A small image flow-matching model, trained from scratch: width 256.
Rows from block 5 of a small image flow-matching model, named by matrix and row number. Rows with one number belong to one neuron. Each number is 500 + 40 x the weight over its row's rms, rounded and kept within 0 to 999. All counts start at 0. Numbers have three digits each.
After each neuron's rows are labels from the 100 images, of 14848 (inputs lightly noised), where the neuron reaches its largest size: "peak at" is the part of the image that holds the peak. Only what is clearly more common there than usual is listed. The data: single printed letters, digits and signs in grey, bent and noisy. In brackets: how many of the 100, against the usual share in percent.
# gate: MLP gate (model.blocks.5.mlp.gate.weight, 672x256), inputs 0-85
# fc1: MLP up (model.blocks.5.mlp.fc1.weight, 672x256), inputs 0-85
# fc2: MLP down (model.blocks.5.mlp.fc2.weight, 256x672, transposed), outputs 0-85

gate.203:533518443482498513523450478492433510451504480599465414509507499573485499600468475528516505452566487511468460458579528501524499563482483496557401491430544538530444579446491476492528542532464494510486464554472527494515465512509476467508496567569550537457460550
fc1.203:495441468453537540489504458515503486467501569516521486495526488506470435455496491531451552526536509589503472497475460457426511517438495459575476500495476590481593476545532499484444517529534521488498461466564470533507441527499574499457524460478542510490490600
fc2.203:508551507485489553428440531397521540412462501471514513458475403517510513505565533506493478407524450520490559509493565499473473504510473456551521550539518471413512562593549451511513520460496499477461540477515585543513535519399510458467451469454526456523477499
peak at: centre (47 vs 6.2)

gate.139:562492489529502507470558521518463498536496546582515497518504526516522466436563505498462516543534557520494486549518517508481498484463502558538526467491435562546585502480560510459502433480469522535503470503438470501496424499529586544537540469432550502521435566
fc1.139:527538547552497505555465594517509495552479516511455494467489477514487418490445505521427468481517534461528466595427447472512465513493486526475523477408489510535551563484461494485565501479452470521495465518536506433576492453460491530489447425432484452530442467
fc2.139:489536502509514584484471528443504469438482496444503489468550478501484531476489515531513425471539481535488470531447437506457480542470469457523593509540555470535503534525489442486398478466497467503493559516479474545446524531545517466559481527463554531528547507
peak at: centre (32 vs 6.2)

gate.559:386505519499468482474521545534571391443538477469496536488529479498481527510477453470470478446527502399519462543539547501506562472478524503559534530517472547492439533473539497516517479583451599531425533569436504451482489450487529554583512480494475507462535471
fc1.559:520397545456532470507575446514532447496433466481552446540470462497553532435452468487517543506559523493428522523505521502535379541456436567476506468522561491512491539544525468514553452416516489500547517466517560465506510538514558489460476479418473455459540532
fc2.559:501537464558492489500539488499476471461505498566534534522578529494479536474436425467487459535538470462503455566559542493463456484448550546508571492584514478410531501501539569470459472533494497458407508494477486527532443601539503449521532487517482538538617500
peak at: centre (35 vs 6.2); top centre (25 vs 9.4)

gate.577:461473558542569622447538473584501420468486449545453537433492518432484509521413498461554518478525448473444519465590587598518508491442562518523517538536541439575471477496504435437478488472469480513491436517518492457478447460488556525487549478464490544469483483
fc1.577:477501524443476503519431489503516480531518560521486461583508502489592550421588461524535568468520528386455537520528512490581546460467493412492509524447553511548514525409438527463514415544467559501481494532466480451485523459527462522454523443510498404530520502
fc2.577:457479502457568514533440456472436466525485424475557520480481521461415475498542586501478519438542434564514506537529540459519479551516463563499465455477503552445420531535545492545474501520493473511431435436478553511550522521509467483532585517477483605498484513
peak at: middle right (33 vs 9.4)

gate.227:517495493478515469458491471469436474502459519565521467428558531477521488559456552513473529480481474511583501448486431483449570500528509472512524477478545486494576498536563523441484527537537444525466521433529445467475541478542472557530538466488501491503428497
fc1.227:571484520541484496535499469520446487488542467510417546496470500385483414489493481424459524467451528519471518534506521425468527547450482490487458442565469492489512489472530442474487477491470511418468484491450507478492454531485458503483536463499487561497512522
fc2.227:465479551506491492518486559477533535489481540467503510470552575523520495526463608591450520469500423530569435492503439555480534508510536492512489489456499551498582494530481510487541533532528474495518524486465447512498547456499431503559459481527528429552523535
peak at: bottom centre (32 vs 9.4); top centre (27 vs 9.4)

gate.344:449570469575538536531446480512494533490603492468460544482518492511521497496500492504482524560447463482472495507450497506424502541529509507558466557497492484475469466436524473481487519484481514482476525540457540574498500430460460363498623535479433494514530480
fc1.344:589554535514485447461463502437509536450503470515538540494557538491514503496434512438483528438472448538465551432453478512521526535555422563519540550481475510429514461559491578515537539508488497538568519502537517507508481454513538493521512567521533460502458518
fc2.344:469531496462411498529553525505429375479485517533558483473529483485449532511545498601516429484502526500491444517503597501550486499472524512455461428574513524495558580488533443524448493550463445472434531535510393503482496557498531507534516428513474556469447450
peak at: middle right (37 vs 9.4)

gate.509:444569516507516557494493496474593470459491499533481489501517493492512533521550488423443502485550517472499511541520537539465495491462509487479471479541476565574464522599471413463552479493554483499491514576451552553529497513473416515514435480495423506477467454
fc1.509:491517486455469555504542494491503543475476483470462508550500522462453496540528507520514600509510476432456541475478495508502436470541548529514492502413527466515563532523445545513508507519537597498605544453587594443534507445466444484572558400475495520553489531
fc2.509:482507504503504465463417515451500401513479495488561528537448486510516504452489477516513442485534488550480442473473484549463516580466400473494456577517464499532425488481548578519516500513497477469459443515412440533479466562542490434477494478543504492533521452
peak at: middle right (27 vs 9.4)

gate.174:479496510546518527456481498467494512496499460525461545580577495478496530479537429477549527484548446500478506500503572486431565443524475440401437512481522536493562501498478446410508482513459477539453469503512473393491479508545476502499398601543474481456505486
fc1.174:600440555466477541508496542514477470539524475499465513475473497481561506560418509535557529431470522550489478503518526552569478467505558518532455508497444516515532461457454498595567476523510523480458524532482469535457494532526511466474538436547546562499513526
fc2.174:547498502511511519498428474508503448489528420487474543558515495492517471443589479489471544528513494534482545545524577482513524536548496519487529528525534525538451488554445467475465522456501503504478567476473491455520446487492480471455531599472494535473483412
peak at: top centre (39 vs 9.4)

gate.282:536546482492554501470464521571494431457444460499459505549565508466577505442434535512571551574437483472506401444512581563514510528473540530547457560477466505539460515486533441446521424568487571445465490520536458403490514543499528495521531504557425566480456433
fc1.282:508465399517607495468498483514462557513485537468411484487481599515505528486524499482470475521496447502503481459451510529472556620595542546512490501529463534537455482555554551483431456529579527529470454538474535526492532591489479442505574497521484548547527470
fc2.282:511491524490467494479537451531536481510524536412498480503483401520496519520502509517537508454504525508446524426450482523507515420522463504495458511486460504523512495416476564521511481481471491453550532553498400441527443477482532466466448466573542550444483483
peak at: middle right (40 vs 9.4); centre (29 vs 6.2)

gate.322:533547550517527569467482519533425499486518476541517477467409497494453549523514499553530492490484466517419529518510463518505497532428422513507523466430521529473508519475531534532495516557512550456500466434540448504429441594514563518448477514527581506521485557
fc1.322:497455485503479486565496423459523552598551558423524439456557570493492498462423557579454499500437448465506510539486471490504480475523509565534505460469509519455486548548438477535508537492556507563547510454561512543493493502472511498498530497518482568461437509
fc2.322:441510489493570562478539445512572511504499455464478493492461515532496494488553436504461504559549539507435514450531559513484560447531498456512573508488542533496415475509553521519568463482451576458502441488517477484520504501476473452395515585527477493481454553
peak at: bottom centre (62 vs 9.4)

gate.224:447546520597543562496504507480500496496524500480585542478538459551527519530527453525437552478557524394497531459544504527471439426469479459544544498488486457570494425461454488503451545480486447412511460497492543501501500479513543539512487455449507410524465443
fc1.224:488503538454477437528449504531561454530426512501489527507551460468540529521457561515525494522454449476496466491473397591533507541423533466474484508460540481536478524530514490520597493521503529460500499548441552456451450555552595506452522549494527462496445461
fc2.224:541562501509489499488526546532527524478523421545516468511508572492534473559474506600464562573532531473472478571519500454503492471501561544459585516476557493483476477473467552459497483525511439541477492513522439467484493465445486488571485471471460558505546417
peak at: bottom centre (27 vs 9.4)

gate.307:476472532491506525559531506487507439569512440495436509434456520430509514551535474494483445475547461462450475538547500425603444513445475444471436441481545521517469482571544517545518433500486562453513531539491499546441416454485503494545496541455549472514536468
fc1.307:473503583510569517467476498527585517429468501461416445470536573422531460419469477515509405494389612588541464506455486524497545467497502495522546475611414522494574499516564464489494538468510476517540545499505510504479523594490510463504489473490532522501427547
fc2.307:485476535467541526481473490520537480506445461534468587520505575507506470473542450504549571517581526503492509610543551421507564551509447514473444459504569509462437489432458491493510501486496498488532520504546467421526532406526437518509480500526516433469485406
peak at: top centre (38 vs 9.4)

gate.617:511460506522458479386553519511451422539473498501523542499479469559546473488544533488543540512558503522423474439488455501510390507540542527499473555516527450530498557527574545570499484565458466527440534518534529420448493551485566520458494535499509522436508449
fc1.617:577448528520555564514497472520549513488488550489506476478546545519502485462515477558534516398538515519580432452505551495537495519491470466496531493498435489503546579488449473559451505451539489531462496437533513445584512492470488477492522470441481504592468493
fc2.617:508441469494400489407468534498480504512489405464524517532451499461515498471509495535474496482543525520378543525426450510477410496479529486479499542523589498456436541529514556522497482503460526476482479512486537445475550521486491499498507553534519512459476461
peak at: top left (38 vs 14.1)

gate.192:492520544462511424464501534433488465502503485436513550500467419453477458488444533527503505506540445524447491566549487447468512505452513470481474414554505542446498488498479484526508560491441557552445488494436483496501505412566480490516531509570532521477503514
fc1.192:554542425498472467464425527499546547516544492486480461480502484460510469535497528481525488487521488498523484506508416490442499506493500490564507510602491505502480568519448498538462580492508481542477520552517475496535502504519471445539578452509532482542539522
fc2.192:501524557577576466494530421499543587467502544526538504461543565538449536494536511446521506432438509531564459439446525506485526526540520476550535520527494589558559470467536514520450510422571438533542525490511464596512523489479461507495506491509556525476597409
peak at: middle left (34 vs 9.4); bottom left (34 vs 14.1)

gate.194:517554470490595511515469444530560504511516474527510423520527519502511485525535495565496506488556445445475564489536458548557532504524518527483517535501490562484421507425542524495560440518523576509476510445509496464456473439497461525430543604496556454547506553
fc1.194:509516589498483484489468539418493510490528428559520550510533462601515517551522597515544452509492461517489474442482393475497535504556479530461458482447521516481471479517507475601521516542489494519460549507499557498512513446497461492516460563476493480493445458
fc2.194:552490531496473505540498550457511499510416552509533505498538423471552522482503507528475495504541485503515474470472466510546445555455526503483437469539485477514538562572510492449460526417523486453444520445502469523511454519457598504481516444507518551482446561
peak at: centre (27 vs 6.2)

gate.353:549556518502455516445456511513499499509459453505465501514470505469568514526484525477527513495545411552487486510481518487502439449507459474486526473538497529556475487484496505550471454503453473507541482541523503490443520493549395450501501510467459453463534500
fc1.353:522433512527536473495491469495527494480500515470554438458507454464445519501527423503524574543511633513515532488454440530488526507541445517503487499515506474460489513433540518512537525561558493522467509556431460573541526585450484499505514515518486533524555548
fc2.353:493527534474480533524448588505512518518499531557455580563505464439599482522468551562506460433457441486533509508497467530472461449409489470502523531486482456604521528532458506488447513460468478525544498507575529432457469459583506479524471469445515483487430462
peak at: bottom centre (58 vs 9.4)

gate.372:474506468547531542505493495523521496426470476523492486511521506579528543474449496497510529509505546520506560485474504479533517485560463556515461541521466429535473467531431488489470455590528481456492454595420526399516448524491478513487490481540475449487530447
fc1.372:481503545525435442483482551534491477489486428520596421536457463494441567506522495538525489497492520550459477496472449543531483536467486590418481476462470476441480584494472554504520480546505572490521477493528466468510445595487539508485465451560484491491560565
fc2.372:525437568518524529528478448519508533474489528527462484510574523466492490538537496554493499455438516613551507493504446476522546553503498517509448486500425466473533501476482527465484510496530434503580562533521478521449477505531426499478539479465523502454469447
peak at: centre (29 vs 6.2)

gate.11:478467502376466540496548472480493506523496481516546452482476568524515447513493498504534528520541480457510524509464487474526447486530497526485419456501538520519460438589466521463595411616566467514545386510516529498502489503486518479512527505508555506499509549
fc1.11:521512465490583536514456513457470457483504474542469459593530514530548495426543490455492457532581563460486522531601564471463452462483453537529564542489439438524521499560485462517469480471515420492524495521473571510584540393508486466535532488467475471580496426
fc2.11:494441552447417495471533516506481500489468456528532578481428518427518482480446488579504522456493519474466480545501422538522489487447574468471483478477571532504513534482464569520559437557504507475477410514523508435489541551482508484477532443528521528457544558
peak at: top right (42 vs 14.1); middle right (27 vs 9.4)

gate.547:468480541493484486413481546481520477493559534427484485507537471521494520453452450425441425591488466407485527502496545455478533544470434532480485493548508421446473492433559469534521554475514463504477540538488452561567549469533525541505466563417463431488447470
fc1.547:460415531537575525406527546524551474509543542552506445460484494534465481473459457506486463553539501529491486441506515489473492437420547563515502514534438492492551518505538469446485525437547476535559527522527540449539494488542551490463516516442520523479506508
fc2.547:488604464456446473541469446493440478547583512447504492483498417490505486546452535526524494545454465443497478478480472504505457580525397459502520530539511473470482479505498552546579539558465551472481493519491485554489466572496456492491461488516485458526489465
peak at: middle right (36 vs 9.4); top right (33 vs 14.1)

gate.441:498521521531495498477488543531527416427544417522479472483517474500540480483481517439444462525450525451522547558534561436586456479502515515510486553515564577515516539523448510475515471538494467519461568498481494456462479509497486528552459587486466514479501451
fc1.441:510505423541507515541454461543475513523480516477443502553589529504582528434501443517548510477473489461468481424505446525467482534486540492561559540476490488565533580518592483516534534539461612447497473434484574492448498494521534493533518530482519511527529515
fc2.441:515543522476469444522592555458457435519545507516441508499548517591444496482531475507466518460530583548451550571465545445530495530494528491507492497506459496456491491514483502468529548535465503483448491567484476504469486480415476535548503564522441485548435490
peak at: top left (39 vs 14.1); top centre (30 vs 9.4)

gate.230:494510469519516468465472566507498515529606454454521506473502549513474483502518521556403479446523465498503450477475522397490513459499499491505488490493482516527444464497473519468470538522461479519439543482514455514495519490507505487505502453547433582481567576
fc1.230:462549554495515523577449493473432545460517482486539476541496456616496446481493553509474485434472437501522586546555443496509491467503492523501456516537525478489544570440511512518548552508557497474513508522444535451481502470503527583493533522437552412494549507
fc2.230:479467522533518502470539484496535493426474579473556468473486462493464424464491547473520471467496553511482454508499517498531478532534488550516505473500497531506451518502557480520479467486497569555536435517494505540593561450497449551510429501501512522458458517
peak at: centre (31 vs 6.2)

gate.17:505495478610506469445470520493569568443480519519418518456504520505492501474484492445498519454499435498495471492483484473531518537443429490550491483586512458472466509532602518442423456535508445502543508552486502472469453516465503428475521492487500525448512501
fc1.17:551448495495554576434515468453447592436533533526497431449553475558493528496499540493512549427463474545575505523498502498484569517523466521548505533487419521479521530466472548482447441459582499555541480528407512505479450449488460526541601504474555476508537484
fc2.17:556505472526473440553560586493408460486493471514523515492476538447429463502507552526465477507464553433497525559430429454528483457481487510493483493463513463519566559477492483515523540523500532456490403457550497469420472548484560566519511427493518489507444543
peak at: middle left (26 vs 9.4)

gate.321:562474502502394496499540544448428484471512496548562525549524458519458477562492526511598548491425488522472454565472451428488446543524419541526495520467487498427453457492399500509471499557528537454554455493484538429483533522465500542512447490503500472499466491
fc1.321:553477509417460534478543565498509462476527486537569435527468441528407486503448490470516577557522473490490474452522440527490505543522483468574559506544526460483435451584462470506539486469520544470533510501510467466508464480513535414504455523489505521541516499
fc2.321:513518488563465477559446482437506450476484479488502546544490478496492523444534436451501477458468532473495519487494519447538487434478440450503532534498478460527494517522557497462471562479483449550597458465554467548512488507560468480550542465495485555409525472
peak at: top left (33 vs 14.1); middle left (25 vs 9.4)

gate.556:489524420450503507469417563431467485539545475454516478498420509519518511543535429489512472535471558492491467422489496441515555530568518516493467515517485485528468535494531480536488529509504382498455588497524553528468543527524461515496464576534419513455517464
fc1.556:511432524516515515532462464504514514528440474473532569431432614419477518517567540450499560461489436439473543394560580490536535496515517500522421513475435533474433479497485455478500449480475501505452531473458527460487537516435512476558565472569485511460494501
fc2.556:596504476525503515469509461496526465471495449611534519515514415504560521499448529494489477525512438488464503486522485534477461430457463436502538530508494484552554581424432551464500540493483491482557493462613477492510505473602580477479472545523461555451539600
peak at: top centre (31 vs 9.4)

gate.471:531535550464476530545454526484497529540510482498567544536513490539485516454546581459601484530502391503392536471519470492462507503535497531441447489494492475502460454438513545483435533490535463554510503440502561519442476547481515450504529535519573469449534423
fc1.471:500504592530499553493457495513467460511577488484461487444553547507465515454529593504564456488382426439502491499516475521473499457577479523529495436512459534496502479465481531429457581485524517487497536435499528565473495468498440482532500481514529472548473450
fc2.471:464443433514456534472511488400471574465501544496447495466505524543496506513513470527446491444473473443554513552473564502496464499547457497533544496528502495501525535475509453495506527562497541425492468511474523513461476565475587462493503455513535463562494543
peak at: bottom centre (44 vs 9.4)

gate.77:481526512471496468552539486539476505566442531502523580586507449502471456534479499428475504551459521461473479477401504484480461465470504455451473477525489444498468525488491462449520450571550500386521460547438506501446546476504527542486551524472475533456531474
fc1.77:463502482574534490517428445504481529471515501470495526532529554530515520456485468465456560611478514477512522498587452525474529511519552493531523485529476483547445523472540486491474517457548574436486486477448536586523523548484490455495565482491498461490471523
fc2.77:506545570476563474515553572479500446468524455477537474501459531430455520484509564477501447436558453518559460556504455475491537444524461525453567479454522492470487527426463538510504515519571485579496522546505503417457522484595471526564496492498531522490539410
peak at: top left (38 vs 14.1)

gate.242:483584481494513498550485461476474506514541511494485510521481516492502569521537537437457440484552426441471473472498509470521515463477507548440472481483439558499486468581456449484428494510492490587531538526473571485562533497539523433546472512455547489499486507
fc1.242:550609441514567474531572502500456499500471467460498500506432466496506512484507506516479386432500498407506435486505466537474468509453526461499471492532486496499429528526484488503523450459532602467511500479493611597431452570463494423488461471497528481546565573
fc2.242:504427538512527512540488495511546457526518490545480405483586433515542489440547507490441546492449486507484526531525580448432514416497511490469565549467507516595481578432448544463498470503486430499489492502455468435484493408513468543473541537544443570545499507
peak at: bottom right (42 vs 14.1); bottom centre (28 vs 9.4)

gate.644:491488525545538505497541525585542520438470595476511515492528504444475444524499452501457522553436517520540491519602482471543506529445523566502498468537485470514509493509547501455542522504481509516485567474511477507558575496468521453477529491432562544442438469
fc1.644:446463499478455553433533462466473537540444486519543430517494455562486514538491403464543478497577512478539605483483476505491513434553511449478520530443552486443459548445523506531541441545500461478584500436464516523487483544443525541422477477507485459495524560
fc2.644:553485478495499459534510485536558508465519575462434519487563550474517467535504536507465512511457527571543492529559550471525505521491531571504478498520361491506547508567494448464492549450530506602502519463554440447557545488530514551531527486480530500533501463
peak at: middle right (36 vs 9.4)

gate.557:516546551520497503536443509499510412496537459487467498536549467457552515535496490495435495488439468493486508496527492501455551464415444463467461470506516519479569583510532506491501522569417505517476498483543457471504497572504497474507488553533465409462480484
fc1.557:459495502519445508452529535504573487498472549517441532493446565463537481503496533512483498486472515476464467487559500513573512474504505508501564485520528372530422491539492513481530497461479463448485533488486513539440515475526496492470548452478498534561526409
fc2.557:498523549481600545481415517561455443416534454549494575595515487513520484447534557422495546504459454532465500523474487503471506513476530497488552557468477524463540527526475470493531501509507495466495559534533487456522466474572466440512462475543471453459514497
peak at: top centre (48 vs 9.4)

gate.409:466507545498458452506442487526494538526574541480481540543531534475475531544499503458482448568429511525552440515489523515445534523452467530508465481490514537481488481501487510529455532516511544481482548512482487513463526454626470442453492444429499496428527497
fc1.409:438455555513485521490548522531494548552491513575488538477520526422475497515494473534483512469439569517489499446444483533473483511493537467522508426411516461479518477552526512526536403585387555438455540456495400567390454547574472509479541460525548524486524504
fc2.409:566553454563483487523522520445484487432439510475485535592492507501472551443448499421526498439521479497497531568512478502481437506455505570532473525628536473487444542496515504491490543500550515564496522482434551543557508489499563467531503485457446476502466402
peak at: bottom right (42 vs 14.1); bottom centre (37 vs 9.4)

gate.126:563555447503488461490520455554543488546616496514462521478522487565491513514497441466516477540448550496483428512403459459527461529518490466531451530506547493549486472469526532488405503516467591492500519474422520523519440511531488474505516458541492573448625538
fc1.126:548450511512548587502538501443432521438500518470508404538442521490472497489578485489482547507554466508485524522507480502490464518484466578380494500540573481449487496518475494531494414423530460516428511468424484550523502484456530502503543494470504436552468519
fc2.126:504456466502542514431509486531511550539519470509470480511461514519478491570556457589518544545495580567481564550543521492516527503528485537494492539437534470470467491528510500539551380525538545488548476499505530427446509534487485509500494474493536472513516541
peak at: top left (34 vs 14.1)

gate.347:506468478535493546441492442479550457588472531519501481537428434505509494570487506462519544588445526496463487434454494533496470616457483548530458549484519471540503528564591456492468495525566489531517445519505454543485447507499512451509544509466430539440477463
fc1.347:566520549526473547453453521501458574478469465511549443436497493479448561508501523526563458485472480498477497474528526541439500420544474482487484462563495501476508509529540490464474538484533473471484510411520472509485474530464517573521472433471560465570601547
fc2.347:464486501474485457454497513568482453555525498419493521477450426518514476507531519524428561519487522526483545490443435564509524570528497572477487558508501474491568508492473527517486520528532472491444446541487455485556537511507502441458489555502469510394485518
peak at: top right (46 vs 14.1)

gate.9:479454423542485476560544526561443453517521487560530506537499548477522494489492508506505508517463414514381537554492525409494476501483504486516486494500522494552498531506500483492448414483547509425504491489487472523380464503484531469475547441582548554412531454
fc1.9:499467455508454525491475476493537582492473459561448483502527520463542496488525529509559486537499556446500524540476569475500501538403505497485496493607491465468432501488558566507442472458470561506492446496551509475548538553542381530519493433466447467552494501
fc2.9:458490537508540461571483430467542488482472491538483491511518492506504567461464472441539467507492503495477469514516570515488558498527554390514523517583515491577472463450549483485414510479462515513552513524472568510499466508491453505499482512477570552513532489
peak at: top left (66 vs 14.1)

gate.505:480447471494578443494473469521462548572547443522514486540477519507512476452450531452461474504529440529445521539428429418492442523487539525506477543512511549495487535518480514500514515564520497480520441517471508511453513396593481462492478568493477481488560533
fc1.505:530495518414467523523557517516526502498462544546531483459457463459412577608532589518473486418518480534508407476451558576567536543468513519514478475428529478508520480475527492464512543492512450529503527507566551490569476516487577597525477489483454593518459523
fc2.505:436472418512556528526473443480510524527494486465509466508488510543546424452500464472535466514513513488490528580510507451449452458548487451519506527570500511486436533480500475538553465490430561524509494478503479488519554457562420470508492574509442482521580543
peak at: top left (47 vs 14.1); top centre (38 vs 9.4)

gate.538:503482476560455498524508472515518511437563446498524482483450544473490552473571433537454514471500470470491489461526490489486537599454484529526530430511420525482459514550550474554521511460495491534438577453587433513488502560391457542516454515563429514496525530
fc1.538:552517504469539513497393462462556429528517533543446496513491514552505417536534540484536491468539476445499465455522481519524521406483474492397514465508508557452564473445424480464432491551543529507485482563469507441554454441527503418498505534554442430532449488
fc2.538:435483498534478505480523439519479512552512479494533523426470544503541526455476445506497496510462460470499522486522457492527488407494500523553522540461445503476486539453494608512615484509489468529484564486507480498495501531482469479513567485472484463504579483
peak at: bottom left (53 vs 14.1); bottom centre (34 vs 9.4)

gate.529:462560495545503518493503541499523505450506495479522498539495538610519431538499494425519556510518565468539501494446500485491435513533434492475468482574485488526499491499501495534474504501539466415484486614396548457476463498488512547488468445475521486465465440
fc1.529:512550511516502523516545481529525540404493408524541404501495572470503544521480485550504528516563494548459429529529462484476490455499436505555511485514453519452552518523479492483529512527504513468491482492566520576526502511455511490619470472580515545526529624
fc2.529:415450519473531494521463485472483461534458557451518582456489449484511569491570475413477508501450469534513498432501540515570473551497548485492486547513482479531479467550572477539476492434459512482461539510451575470486536492481491521414533566475531491486506468
peak at: bottom centre (29 vs 9.4); middle right (27 vs 9.4)

gate.218:547488540599525510428460466539501443460471572478488495513564536478502500514483580528559524474492462517464543562551579464450494461504502572473501490534496545446490473548453481573428484446526455492562482535515514550492507503510514515532472520450490527476463440
fc1.218:451403510470533454491501453485536515578507456499479588441488518488505507404434472442493455566475480541510419531439416490508514485499513562564542568512497546498500505556509511423426494493548502518520468429466475537536494471554510481480548543514473515443486475
fc2.218:559515522478471548546531582550497473519497455475490497532488493487458448513540470520500546506647555467443433525460541466560477528484519524518476524535471445504439422503543470477456468553467439421429486556443505480535509536460500491523505466443459565571484510
peak at: bottom centre (56 vs 9.4)

gate.432:524492498526556498471512491485500426462469417496555538562459468474559494463509457492438546606455516492472539489494526504503511527610501477459492521489517465475546530507444462483540454507516436530480583517567469456491560472461445512490424559459506429447535489
fc1.432:502528442469505465488525542544454593525483507500471537435515487543560560504516530483511502433471538502501513481460471481540578460449543518522439484491498459499528465485436530470505452448452542448536505438544567431505558505471486531503513496515489464521519537
fc2.432:509535535573447563528502575494533508436503490490526538546527497493450511526533507450495486507526501503461470541499525541539486424420412506573523568540438533516532553504525488469441545507601468597514522511462576547538548524581464454466489468501492550509446433
peak at: top left (43 vs 14.1)

gate.335:448495442539535501470483492533503510487538452514399507611570483503507516516510404545463529569400564492485577490507513528541467572480525460530554486517483536557466529470485477414500505513484551464514482567466521497451474501476513475497491504481508461520524486
fc1.335:544485491504491516477475407483444525533510504471467514529509523453500512551545477510482605537513496455451600467535498495463472501531477492467484466581455437576431520532450516457509573464560516472492474479460513597466518513584544481476594499489525451506440496
fc2.335:408496566523525483523506430523561524480522545452520437474491494514515499525528388529518456520496480518455434494548511553518495458528512487589492480491526496462439493460524493527483429449505531545551560482612502427508574541508497495514486524515531528509573537
peak at: top centre (41 vs 9.4)

gate.584:469447557493486535478508490452556521527515552514593466468474462546544463495442496473510569497420457480481562502517497543492502479434467526557529510504486530467563502506481529557521513505452480517524476456440483507445540508467560574503492472514537468441505474
fc1.584:473491512484433474477515470446499506538478520440563540428526507558499504521457514519434499498515458452457503522560519457462498497525555495490533443531510585513422455524581522575552450386516454469609573578521472508489514502468497525541462535544478541480523512
fc2.584:521489567529536477549512462507487509477523491530456489560565531513462538559544460451548473527528468471493461515565577444540562531529540526469409454474479506524473541515500436464426481496497420574507590433499520566488442425430504510478544513505439603532461455
peak at: bottom right (37 vs 14.1)

gate.69:582512475560509465508517480511507434470508466459437524525528493556516546484463527542525554478497527487421441541533525505507483536463524461577451544544526424579504520490505484508483508459494497472383574571470507512466492516451568531577505470524447561447513433
fc1.69:502522527436524495449494471529446533555529470589491529550471465452521495479457470509582470531499479512499496511465562538508437432442452528437563528508562424490513503454469451445500500547442486464467480500563452405510454480542525512499520530512468552505444482
fc2.69:500479508529428527494482538509518448454511583457468565514497470509500538416438469554508454490524497513492430552523514552480485548461515550596499599591449470492469512523501497419499521495518515509486540565389462561524489563517496531491471471498489512490524495
peak at: centre (29 vs 6.2)

gate.373:576509490467569525498419429423542558513491550467467479559504511558543462550468474462540555501478507469501590519506550477539528550509496491538461503434521475469449447497529561508539598524487452423531502543496511525540480552422489508529556489514480497459468523
fc1.373:546497480485463510583514489473500493504501481522455430617479451480462536550550481519488462485454477393559521536476498501530566493501454535427584542546518523499485520461586500538505450451550495467481473544614494509543486462526470482473466541513468495478426535
fc2.373:553487524543473518452467519491475484470494508465511570548539512498473567459513535457492479475461483564507552514511538507462453480493483546484421500547484499444521547572496485461509580467555451526500540499465549542493490506525545478520522516491543479420530451
peak at: middle right (29 vs 9.4)

gate.165:499477535475498499526545544474488512544518528465536511514441477501491491524480501492488472543460516472507530504492488492503509542533538561518440540463543501475521417530517516538527457534484445501468458548480403594514459543441523502507547496529509460471505436
fc1.165:518490501484539555480419514536555502475430500489464526526526497481491506502463585478493536505434470642586515455546531541452523447478381472470487532522463503452544580438538498491437545470519552466496519414497424503500493560569438519533542468429502506489491531
fc2.165:474436509486476515492506540529501491542499513475549490539456539541540466481509485500485530485524564423387521553527525523469497453493564439456526526494599550486423517527494515500590489496518505514456475506465539465532492488486489494482482544543467487524514539
peak at: middle right (44 vs 9.4)

gate.609:544550529524546462578555439525507555442432476539431504489477457477508462483434494482535532514512494506476455521540527509491422554383469502555547467502478453459524565471451473478407527433482440424508546550430477489469515444463501511551543474457442512525533522
fc1.609:402506468505504488440534528552444518495521422580537526536512446471518455521510459452487438551516450490553553524490433454492518522482501503564555450496565484502413505543453452541507467540434607468504430536523546500387473538502518557519545467494539400499523507
fc2.609:462451593481446567524447488487519507477450489478474499507542495601515552560478474524525490480499509463457473436491591515535510515523529428508441508524531546532523440472527529474458531478465414514455590459485442472507520460462434451440480573540518541543472477
peak at: bottom centre (48 vs 9.4)